From a checkpoint of a small image classifier: arch vgg, trained on simulated telescope pictures of galaxies.
Rows from block 12 of a small image classifier, named by matrix and row number. Each number is 128 + 32 x the weight over its row's rms, rounded and kept within 0 to 255. All counts start at 0. Numbers have three digits each.
After each channel's rows are labels from the 100 images, of 14848, where the channel reaches its highest value: "strongest on" is what is common among them; "patch colour" is the nearest of a few named colours to the mean colour under the peak. Only what is clearly more common there than usual is listed. The data: simulated telescope pictures of galaxies. In brackets: how many of the 100, against the usual share in percent.
# conv: 3x3 conv (model.blocks.12.conv.weight, 384x384x3x3, each kernel summed), inputs 0-127

conv.150:145108146111082114206110093133083173112136129128125097137120159119131163129155146119068074222174134106119152086121165143156098099126081108121134094097138114107140130107089110126104063062120152072159188146099160098121096116117088140203107180144100116151124149095155102089080219127094133058097152076136167083072132160138061148096135133128122183114069088115129076083082135086135123084092
strongest on: merging pair (100 vs 8.9); small (63 vs 23.9)
patch colour: brown (84 vs 20.4)

conv.198:121136115133093129116088148143097032105169146141181157114114114077118130167158176155083163192146056154144145134136109132152063097150126077123118146129120095108118151171111211145127197139095126159171081095142152115189144138138138152121120112131065134137207168128142087129130129087151129078072115105111132142079092095140128129098165148091158171174115103130135155104079140099137124138137
strongest on: merging pair (100 vs 8.9)
patch colour: brown (68 vs 20.4); grey (32 vs 3.4)

conv.114:109113157088118114159132196126144089115138096100093106137099109107143148132143121115066205178188117116153134142145147094175147127171133196100137123146140164085122138181178143127170052132132137125169189077136119126173112114108139118151166125144081050171121167149107038134147060073135158124096124156096081107118105116119118116118103072114183114066134094131163130098095152089064121104137
strongest on: lensed arc (100 vs 9.1)
patch colour: brown (72 vs 20.4)

conv.229:074136174146119101113160078114153103157123133134159137158110064119092111170144078149131113085102147126146069121160179216168103207127083085208157144071131125144142129146075116155119162082078138122132147142072113162127143137110114138130114150159106085178111203106077111157037133116168117131152159132142055164136099124146172127123091172135110112105152124116131074095170069130152132081082
strongest on: round elliptical (100 vs 8.9)
patch colour: brown (77 vs 20.4)

conv.268:053113105066085141196171097087148153131140119131093151170125068134221154100127129076088117219186124120113097061128104102140158124078132155146109073114156122111192104113082118061104115126151150113079162154145131146103124100131154183145156153142118171169136131124106131087135133138195100109179111089096097122109074153159143133162099096113101146166144106128140118131162177170189156078173
strongest on: many-armed spiral (100 vs 8.9); winding: anticlockwise outward (63 vs 13.4); tilted (39 vs 18.3); winding: clockwise outward (37 vs 13.7)
patch colour: brown (51 vs 20.4); grey (48 vs 3.4)

conv.306:111150166089104142163125189095077124139087115143117103125111187093082102117174121127181150140135105163102158117130129137050116122100122127144087138164161145148153147135084060091097232124093082104208180133138132119128116160143119122129165152161088087117161143122151149121135187122143113131116128149150190098095107101126116102123168079116114106155060151096154083161153163136118111162127
strongest on: merging pair (100 vs 8.9)
patch colour: brown (67 vs 20.4); grey (27 vs 3.4)

conv.47:161080097088105144205189140132124134111101105122161096125178162123114103079128103107092156103122152128102145106103108205139078133131114088129099122085122107138104150150096150139143145160107155180110076114082132140145143100147073099133058113116104211149135043141152039140137106185121087134162114082120099142114148128127114170117170151116137167100113089184088139120135179114152154126152
strongest on: many-armed spiral (100 vs 8.9); winding: anticlockwise outward (62 vs 13.4); winding: clockwise outward (38 vs 13.7)
patch colour: grey (52 vs 3.4); brown (48 vs 20.4)

conv.341:116093133100169160081108114144098152074062140082099083096149085160052053172151107088167111120101130163129156104149114143124207153131126198171048091130164094189157152102125090142117158142139126148079106072132135125125127138111106099146120130077169111070129120141070114173111122124091127145146133107158090089128102127072155125121131156106006106170120250108104136103160112125092074136152
strongest on: two-armed spiral (100 vs 9); winding: clockwise outward (63 vs 13.7); winding: anticlockwise outward (37 vs 13.4)
patch colour: brown (67 vs 20.4); grey (32 vs 3.4)

conv.317:170138122143143106116125136101113088058168110102112102078047128120147140131135104092110133221150066119110132136107122086149110090146083115094152107061144126089114076118094143115123098114180110112093155108139150153118150146121087087097105132108164101129137184099129141086127118073139132139048181107155131105056161151145074132147127129140146142192112075102091074030089134062121124142144
strongest on: flattened elliptical (100 vs 9); small (52 vs 23.9)
patch colour: brown (75 vs 20.4)

conv.190:086133103102138106157107099214081118106158137106160161156104094101129135113184137160103103097144118121109138143121110157120127109184134164209115101154096156079118100134129117109120137120127111112176200127119106102152115140143156156129157093144049136087130099134140072098191121103108150127156107148120087128129157068089121137137164102096129116067155118144101136134160085078091161168049
strongest on: irregular (100 vs 9.4)
patch colour: brown (58 vs 20.4)

conv.178:114076114119130129170125107100140081132112124112176111131152075146133133141165122125137128048134134145113105162076161089118142127076173126125167119129140126111165142151115057147161122123164130104150113091139177149144124174101125162133122114205119119137073115101172130150094142130130067116141083154154188105152167155148102080135147091131057107144105130180147137134097138118081128148088
strongest on: barred spiral (100 vs 9.1); winding: anticlockwise outward (52 vs 13.4); winding: clockwise outward (48 vs 13.7); tilted (46 vs 18.3)
patch colour: brown (69 vs 20.4); grey (28 vs 3.4)

conv.51:132128146179107117069194155173132162072036142134099110138128158099144078165155147082116096146133096148116173143188084090107113125104128064106121147060139135096168086132130170000134120131165116150126086129099165148107123144143132135173129135125160146129137078144115140064081140172144112193158144103167100099116098130186076119124106152123147097178108154109103119068147126130101065103101
strongest on: merging pair (100 vs 8.9)
patch colour: brown (79 vs 20.4)

conv.383:119113144109050140141153059109091138085091141161113193188172130116135145150180116118144135086124103131110080096107082048177168111138109167152104090091114109176123099107171073146076147143128074149111143102143143124086184193109156131141149123113151132062110085119098130140141133129163107114135144146136119065097124135126051099111109191149086110179112163064121039111058160118064119049106
strongest on: barred spiral (85 vs 9.1); tilted (58 vs 18.3); winding: anticlockwise outward (44 vs 13.4); winding: clockwise outward (41 vs 13.7)
patch colour: brown (77 vs 20.4)

conv.314:087121119152110084169152088164131145144166093134150176096103045119121175095126101080120096162178125154132110102144148126098104143094141147179106062106154089114165049140144136151080089122172145067054139121148188116132141058157136158063097163143126133115117138122134151104114073165169076122125119109096146125132161090148138179133121231158124124124123106140067084122173136089126199136115
strongest on: flattened elliptical (93 vs 9); small (52 vs 23.9)
patch colour: brown (83 vs 20.4)

conv.320:134093117130091151078130121164124136134174136142140105155122122180128121081140146100133177089113102162165074074099114167066150167122166131132154179138126075131128084121115148099156193155135112112100120093117151078136116091122123094127069186122102063101156140119148124163132135127126151087137059191145142150107151179163137208139074111149148113097181139097093207175119100175113147151126
strongest on: many-armed spiral (100 vs 8.9); tilted (71 vs 18.3); winding: clockwise outward (57 vs 13.7); winding: anticlockwise outward (43 vs 13.4)
patch colour: brown (78 vs 20.4)

conv.369:102170130105096061113133088156090146134158095117061095094121052121134138109120124097117138185181120139124129153158146135169188108173108163128088091135104126106150078116134140128089081161157148130059149119124181121171113108134146115105153091050107135155136115115098171114104079122158132111106093096144124096114149084097148132136084116107179146154105154146171192034113187105118202129154
strongest on: flattened elliptical (90 vs 9)
patch colour: brown (73 vs 20.4)

conv.280:119134063196092108074135115152131077099168146104131093160115099164160177141112138101159142178132160093102080122113147182167168128171178158160129153133089144143112104121162112130162164113119171098143047088092095107117083153191146135093132086147088099113173100098124126147166089082128137103116025093138127104128118133119115106144080125160123129131132146081121179145107114084100078115119
strongest on: barred spiral (100 vs 9.1); winding: clockwise outward (52 vs 13.7); tilted (48 vs 18.3); winding: anticlockwise outward (48 vs 13.4)
patch colour: brown (69 vs 20.4); grey (31 vs 3.4)

conv.379:112134108100161039079177217150105125135087154152085085080100155181152123144100106123162187155115161157093172132082120110172190141179110056036112138140137111118113114163113179150123082136176123146110111127178028142096160135133139121136121090076145138171139104130124137128069133093125110091080150125170103061084159137106085125096099125094137144129132074068129181123124158083174142082136
strongest on: ring galaxy (100 vs 9.4); tilted (83 vs 18.3); small (59 vs 23.9)
patch colour: brown (43 vs 20.4)

conv.329:147121122149129112131105109057153170118136171136160131153088104117034124137136141149153140166119083153150136122135135167155141160147133190177067154146151096096120071155057120105106162118136161143121135074153118145142161116186162114133105105103166130130074132099129108177115097125177142123077121151119152139128160119196073126163082103151083189162181140124155094138088083127175133144093
strongest on: two-armed spiral (100 vs 9); winding: clockwise outward (68 vs 13.7); winding: anticlockwise outward (32 vs 13.4)
patch colour: brown (64 vs 20.4); grey (33 vs 3.4)

conv.284:124067100140162122139152129155138078119157141100132085112121111110121111106150123151136119255154124098105137093109125131164039129137126145146166080108128099144090086054134156121141114129155123146093205108129117106150113105134114112117115144151159182080176151136124169103156161124121157188159132125114113156130145094114108096164107044134118124058166164102127131160121086140126136116144
strongest on: flattened elliptical (100 vs 9)
patch colour: brown (93 vs 20.4)

conv.72:073150148172169141083152065170099132126088184163106090074067085121125147194114106132124112131160154144135187182108152131133156081148102120000132128092121094128147128136180170152071116152090080102118103147141113140092108124115134166121147108112117154203076187120128144139124145115119107106166140142165109144165070124125147155178107166110201114162123109110195121084117116124107116125071
strongest on: round elliptical (100 vs 8.9)
patch colour: brown (99 vs 20.4)

conv.64:107063088091091139103118122176101125084144133079128142159127149107157112092133089129129146119121022104138089120145128121150064160112185157163112123151105130083114144091103103232059116086214129142107090103158113106154110133169157120140082121093138088088125229105066152145119121120115175148129097165135145131104204153166112133153081086154011080129112144106104142126137106119089124117121
strongest on: flattened elliptical (100 vs 9)
patch colour: brown (82 vs 20.4)

conv.334:153082146151124169148145144092118137112059142073105151117045152084102086126121152090173109142104080202104178110141083156131201101098143084157094147093170153167131095158118136078119164130147097118124144153114195117113110154129132134113098165145178120138159131124150140134104121189195082127119152099144099123112117131143109131110180078110135111188089161113111113145121127193093072158088
strongest on: two-armed spiral (100 vs 9); winding: anticlockwise outward (55 vs 13.4); winding: clockwise outward (45 vs 13.7)
patch colour: brown (75 vs 20.4)

conv.343:140143116157150075156151103138116149140164099143105162129163148136127174137129098086044160137149104153101057130208112124144140099152114099095192169081140158108131087121117170194129048098107156064141132136113156126096107202133101117125089153171128107154139160133127128108179172109135140108118122121172116093088097134091104121128138185162177165146078090107111100075111131063113097109120
strongest on: merging pair (100 vs 8.9); many stars (60 vs 34.9)
patch colour: brown (77 vs 20.4)

conv.156:153104123103079110095129111127127160087132158132162155109178175151100135088188136144127156148104144116142113139086136135052108138124099070143124092128122171145151096179128133143182204120211126155153158125138114091142185188160123158065081147144080087125150122135091112164109143097150106113144089149153146126089175113135056129157094157147116118072117118057080107180097117081163110147098
strongest on: winding: clockwise outward (68 vs 13.7); barred spiral (66 vs 9.1); two-armed spiral (34 vs 9); winding: anticlockwise outward (32 vs 13.4)
patch colour: brown (60 vs 20.4); grey (39 vs 3.4)

conv.4:100060131143130119135160081144130091136154197120157130063136103139174117204136124131177143111117133138100127086152150157162119142103078141114109112137108056122092114078109095128188143177114149060009143112124167128083114098122126132111130115075074109129105117095119211136156142130141170167130095105103128156129089173160108163133089134163088092169082142089137071205143107137124121107141
strongest on: flattened elliptical (100 vs 9)
patch colour: brown (77 vs 20.4)

conv.274:176125170063102186147176096097120116110131118153119183076084127124137139139112173117125123125122143153087162103126154131071073182183145178131138041118114071139147139059088127077157118130154136121118163164088159137099138137163141104100145102115146136143180123140142169066113119127119176088208174143087169114091149132148087109143152123154097157089118154068190122146137151115171147100158
strongest on: many-armed spiral (100 vs 8.9); tilted (60 vs 18.3); small (60 vs 23.9); winding: anticlockwise outward (50 vs 13.4)
patch colour: brown (68 vs 20.4); grey (25 vs 3.4)

conv.192:115132145125146131098096066113142161120039143148101129172144146124050142152127094120214133137135132189101145132110081129154113158121131216159052148140183118165136107071100155095131114147052114120093092117139166181106108135152044128122127074147157117086138148136149088097096138152140151110087121122127093132144109085086133139129054123149117152132113153110067137145148082125142150141102
strongest on: two-armed spiral (100 vs 9); winding: clockwise outward (67 vs 13.7); winding: anticlockwise outward (33 vs 13.4)
patch colour: brown (78 vs 20.4)

conv.292:095113127115149152152139115143150131090115175158061100136153129116082157193119138129153126188079096096111122172143149100148112095134108050147143156169155108145148152091142128128064114083142145158065143011152130126143149144098099132116156175170142109180131113126144124095134128062129170099142095039133141138083177185158132048170097169089147137132109180127105143080074071119110180130115
strongest on: merging pair (100 vs 8.9); small (49 vs 23.9)
patch colour: brown (75 vs 20.4)

conv.233:076111157108152149175130041106127118133099102172134114156091135098128138189071162143122125082111155115160138126136167107140124161092128084105190126178152140107119149068137136151151124101061072121099137150157136105147126126098120132064098163120120138137134118136125129135158155129127088094140165092094079180154026166145180134165068111104151103096125124118104057101126146191140106124165
strongest on: round elliptical (100 vs 8.9)
patch colour: grey (59 vs 3.4); brown (41 vs 20.4)

conv.182:106118140154133152142150106044105117123075159159136159111143138129182093086133125141123095174080152159088140081152119132138114085123148137142084037122124080152151127131172141075074115142158096154099111122120159137145173117126150116109089118122142177122147113105162175090122130137129096060162113120102146117129131159105126128122129085125135120173136142166093093156102157191124122145097
strongest on: many-armed spiral (82 vs 8.9); winding: clockwise outward (44 vs 13.7); winding: anticlockwise outward (38 vs 13.4)
patch colour: brown (51 vs 20.4); grey (42 vs 3.4)

conv.80:125120093143119127141149135121160091108167165110050115123130136134148181122153079092092150141100059125114084120127103105124091069101129087128126134111142110116143151103144136177116140109180166117096066117161190111145162108114139165129091146164150086128098159088092089112083166112132142121161097126133101111054109134119117129129075123156118121157118113122162158087117085107134181139131
strongest on: flattened elliptical (100 vs 9)
patch colour: brown (89 vs 20.4)

conv.31:118116091128118066063162176106134127153171132162128130129066130101118064123105100175120153153163168130126150114108107094144123117194130140139094134071145096099162116212128121077131064119138148139154094112102132148131134063102079100148127074137127127121105115129125075149123069138131134111092086117126097129106174096089114116082136154102136113128120102027137093152152110100146052097143
strongest on: lensed arc (100 vs 9.1)
patch colour: brown (64 vs 20.4)

conv.232:140140101125091096094135152110099163107154151131153148151155137160125145094107136154149153092115132188209090073096093159134123137158120131144141091128107135077139069164125115118083231176158095162185142161127111105157160164140135152165087129108114173132154132096117130201141083053114130061091106113103145095125162162167163133151125159118136086105088108096126144106133086160117111128085
strongest on: barred spiral (100 vs 9.1); tilted (52 vs 18.3); winding: anticlockwise outward (51 vs 13.4); winding: clockwise outward (49 vs 13.7)
patch colour: grey (70 vs 3.4)

conv.49:141112070115151131127118092112128116123072116105166086080134109068151127153146156145112123204138183075106140112143134101169151110162137120080122163122083184119048153171174147146127168158134157084089155053117141118115115118150078108069140095140107133198117068143101148138175102144118153159193147101105176107099144081163113154114167119129147124145173108146144156165166097114112138129139
strongest on: many-armed spiral (100 vs 8.9); winding: clockwise outward (54 vs 13.7); winding: anticlockwise outward (46 vs 13.4)
patch colour: brown (63 vs 20.4); grey (30 vs 3.4)

conv.67:115145160185114135140119057084097134132120090124169111184094147181158118151139177098162138149115188134151129155138132171137155167156143100180150118107158128136088134109067113155151137099018071112085106125139130102124141114171118123154137108129133132126123080151101169171127126134123106158188176093140134214145085099075158135146095121072103107087137160183130124078108103116202151132154
strongest on: round elliptical (100 vs 8.9)
patch colour: grey (54 vs 3.4); brown (46 vs 20.4)

conv.338:124194151112122142036164125129134223101104139115098163101153117116156152201122111123103132017079088151195107152121092104107147067138133124100109172102142147080175180107139117104111208090147120117199135189126127102113169134165156149105108160140108152170091120122083118135150139135175138086165093162120135095101111150153100148118127204147171094129048112116128136064091153139117109110145
strongest on: merging pair (100 vs 8.9)
patch colour: brown (94 vs 20.4)

conv.251:103170156146112057115149139135096124133135178130083134111116120119173134096089121120090119114134106138128143093151138145139193175144117191123091139096137175123153136200148206098108000124112141116123146179052135119117138095116119105138112165066133092121140134182132164064129142111120085076097123106086072119155076178063126139127115098104181113184134122121149136034094121148153079112164
strongest on: lensed arc (84 vs 9.1)
patch colour: brown (51 vs 20.4)

conv.297:155077172085050118156128098151123096095072139131092099143130137088086098087156111139091145147145137115159143099131136143124028117153106109092144099087119147057140114153080094172148189127170051141163125121059106116151150181153126139160046182123090156133107186134151154142144096133100111098092135078162060113130106101122127127098065102154022114131144135083157152120146089119031145126146
strongest on: lensed arc (100 vs 9.1)
patch colour: brown (69 vs 20.4)

conv.52:124117072140061121154134116136108134161110093171075099104167177133102156188122094132043082205162157136147144158156132177152086112089136150095171100155091202030134131133126177133147073087046139165129161100125080137112124111115116151091067116108078102140161119144124054079117103173098153128107144153133127120151120101094150135151171131123089068113107096120144124155094094127120132107188
strongest on: round elliptical (100 vs 8.9)
patch colour: brown (64 vs 20.4); grey (36 vs 3.4)

conv.48:132123094120159020105138155148123126156136081115105131142097095124120152116082078100095157157166125120168144064135111154088135104131096141147129168061112117145153111152103157116143049129210185114114083140141169138115115108130140133181054131116136107184132144117123105114080108065119179084098148146125085125125180086111124116171103118117155119154109097087100120104130126121113099121120
strongest on: lensed arc (100 vs 9.1)
patch colour: brown (62 vs 20.4)

conv.327:167126110167112178172155127101105120132152136125121140142102181122076112088134192160143108135151087090089127153157065150118118136180132137135156105152182167131119122190126165137158149104111154142147153106101106184132144096129129107116120085125155140199174090130133118094127096179146096075108115163112162142139089150080105146158117141126103174162144112142091157026114112135100136116156
strongest on: many-armed spiral (100 vs 8.9); small (75 vs 23.9); tilted (66 vs 18.3); winding: anticlockwise outward (58 vs 13.4)
patch colour: brown (83 vs 20.4)

conv.16:175094144095090116028145149105075161090142106126144103122094116117127124164146133117208081160139164071100121137100105136082155092110136162174123096135161133043147133123135062095134074119192168142192153131137112108161175178111181155000118157123144137163142149116131155116137131167187172073148079088152129128132169135200056158122106120156117137135095160095155138119073178109072136122081
strongest on: irregular (73 vs 9.4); barred spiral (27 vs 9.1)
patch colour: brown (69 vs 20.4)

conv.128:138124148105130114169112122183124103058183158124134111170189100110093108088117155120080122213101137126118088113108164175180099137142133129102186132110141164169114086090160148092122010113121176107073154079104127082101103150103126114125166177140145141077055147127114077115172118166119131122137142106115109118132133101124075124129079164115087119171118180111087180070106111129137143147165
strongest on: two-armed spiral (100 vs 9); winding: clockwise outward (64 vs 13.7); winding: anticlockwise outward (36 vs 13.4)
patch colour: grey (26 vs 3.4)

conv.73:162158104148134097016067116148154154108225157153061142050163177077098106129130077111107179114157162128114110095167128148142121152058136064076114089082162106155176119090128172073115144100083059153082149143142133118116099139156102127161179162106127150039107156159157152167112112109067140128106190080134167166104113154071128142118130159150062125198111113171155125143087157099186115142129
strongest on: tilted (63 vs 18.3); two-armed spiral (55 vs 9); winding: clockwise outward (47 vs 13.7); ring galaxy (44 vs 9.4)
patch colour: brown (67 vs 20.4)

conv.167:119157149153121046130126151134147133133114166144123112100133132121094130078119163075057131080161112145099161130079139076161120119156078166155109144147133132137175126136176122123087000127124172077129179141162131145145110154080116154131080158094123117098129104099104132119159062121147150102146169137077080117128145100151101121103082167092175074134094098091128075056142161106124117086175
strongest on: two-armed spiral (72 vs 9); winding: clockwise outward (47 vs 13.7); lensed arc (28 vs 9.1)
patch colour: brown (69 vs 20.4); grey (31 vs 3.4)

conv.347:133142120145088130149127099176077122146123106193146105147168121127146107111134172124148108083140160102082118114149136183089163106118147126117209135161168122125095127180153147175152118097036114114113083143127139178033152051140095140104102139114121102081127066119142149172141130073121124136157100132110117189163120093144115164184134095164147071112123123110082065130071182173139098151110
strongest on: round elliptical (100 vs 8.9)
patch colour: grey (63 vs 3.4)

conv.319:129122175144113118150153150143108141135139185122131099085126052122052120171126180078124166124141147129163159102111135187127116170142170104116091094111156149155132093090138129083103168129118112215099085098161122165148126121132127129130136120071158138119139157102140105122129095141132090159151099115141144138129172196105150154142071220123127129153148137126127103105122092121130121152134
strongest on: two-armed spiral (100 vs 9); winding: clockwise outward (69 vs 13.7); winding: anticlockwise outward (31 vs 13.4)
patch colour: brown (51 vs 20.4); grey (49 vs 3.4)

conv.294:123133068102163245120193061143176118188097083147063138156143109132120102139106122105163113110111175096161139143109090117092096160147143111141152112127087107157100128156099133124115127146121109135166087127119143148082097152154147116118108130182090157092116111129028071155106147091140106153131151154081085132128158089114181141118124157170103121114117115111132125143140119126160122126129
strongest on: many-armed spiral (100 vs 8.9); winding: anticlockwise outward (51 vs 13.4); winding: clockwise outward (49 vs 13.7)
patch colour: brown (56 vs 20.4); grey (43 vs 3.4)

conv.143:063167096158157110079154074155146111106158157138111055098070129127121161194097126169181092215157103087121186170139100114075179110136100169087111126121112144157090118085226147119145183086094085136145123078146078130133141146114086097088113102134142125144139126093091160129107086172106080162151134138117104156164118175091125151132140098169140135141127115034125080160111138141159134141128
strongest on: ring galaxy (100 vs 9.4); tilted (67 vs 18.3); many stars (64 vs 34.9)
patch colour: brown (85 vs 20.4)

conv.222:163065141118090145107120088147169127123094147112175153158137109154091110096200071165185160105109098136125074104114116155104105169116063130188146136123166116146193130118075101120101184119100110143166107067128137127170188202119144178139137123119089115063115141123110140190143153012089151137090078120117094129137127174141133091170097099130107134194109134117132121075128082134076098157223
strongest on: two-armed spiral (67 vs 9); winding: clockwise outward (67 vs 13.7); barred spiral (33 vs 9.1); winding: anticlockwise outward (33 vs 13.4)
patch colour: brown (60 vs 20.4); grey (36 vs 3.4)

conv.164:157129122147090143104129190103143084131180159105129137179126143163105141103151119128084186167136109138190059091145059170148091134072135160127163138112141134112151100124142135116136084079167112164135087110104156122168048112115184137107049105134065122120112102068075104153128152089130146178115133090185105112104128147136143125206069097119129146119083130093122113109130169121127105080148
strongest on: barred spiral (100 vs 9.1); winding: anticlockwise outward (57 vs 13.4); winding: clockwise outward (43 vs 13.7)
patch colour: brown (93 vs 20.4)

conv.310:163151200120131152088121088102137121163120068147130115207129135174165119134169152101111154160124174120096109130115179123100104151103155107164186139133137155086127156109123106147118151112048089135144075105112174205098142090152129100166071144166102094149155112102101125176165157094047121108130118122124161123172093087096163120163139135124120127097139113190138168131213105157130167169120
strongest on: round elliptical (100 vs 8.9)
patch colour: brown (99 vs 20.4)

conv.290:159141141117126103092108144143130076161121160082146090106103097123165095178136144112073126177143137105110104178150152090178143116134113100138150139144113090115121079161142144135089113193104131106140209098104106106128111098118165081120109143120107128178064134157133121135154088132164129092130105150098139143108114093181145130107103139133190134167132140089172132149141087107104168096061
strongest on: irregular (100 vs 9.4); small (69 vs 23.9)
patch colour: brown (41 vs 20.4)

conv.362:103148122143124065112146145103112118131176156176127123139085065162150148119131092142048132186196144156126117065165133112183135141172105141108123134108151158146117138163136145115129000105095153129112160121115157104124132098086117144179055146108121123211120161134112105120185115123139136137082170081164069112152105138128140130120139137102138160181172093183190136067093174118125127086167
strongest on: lensed arc (100 vs 9.1)
patch colour: brown (85 vs 20.4)

conv.109:116071178139127103148093174107133184138116116091144150157146144067095147097131073134070159214167144145108111103133060044067167130059115183144149107122086125139189129111149110163121120113132102115149076130113105129122123097132151161136119101172131114075123155150101095173111124121099116092135120170122185161170113145147140125103169122098134112153107152118153136087100100172095079066133
strongest on: two-armed spiral (100 vs 9); winding: clockwise outward (59 vs 13.7); winding: anticlockwise outward (41 vs 13.4)
patch colour: brown (54 vs 20.4); grey (42 vs 3.4)

conv.183:128149117132088139048174122136138159069177136155115155154160088147121163133143162198071128141115065165106075150141167160112090191141174072112146189134115075140204109149137115123074172149163157145160132045126160126144126106110132179103093156160099073150139133157115109153138171100129113148112136097148194109118135191137119118154110178155120112125046118128130166139103110042063158168153
strongest on: merging pair (100 vs 8.9); small (49 vs 23.9)
patch colour: brown (86 vs 20.4)

conv.242:137137142143080144118129187099126063115159129098112080159092126095186212182113133154091114255125150152090145155177144123151101091163120148127094156106096131145125049100128099099150126118110150123140221118162165162103102128105084082045126095172148094141129159092119104097103131153138093149070090149085036128114135114140102104117116049120172128114097164122117081080105189128082120140070
strongest on: edge-on disc (100 vs 9.3); noisy (64 vs 30.2); bright star with spikes (53 vs 25.5)
patch colour: brown (44 vs 20.4)

conv.378:135044111121044145111145090115067080116174090097155074076118131103106174129119082120107112177166178094169135152206138166123084118106123174179093111127133140052152151136131106170125172099157133094157177072138168117107132143099158131117116144126071096158167164112118114112105093170084142098135093083155144146128173153144086128166149130110065032151117118113142081155148088139119152130171
strongest on: irregular (63 vs 9.4); two-armed spiral (37 vs 9)
patch colour: brown (45 vs 20.4)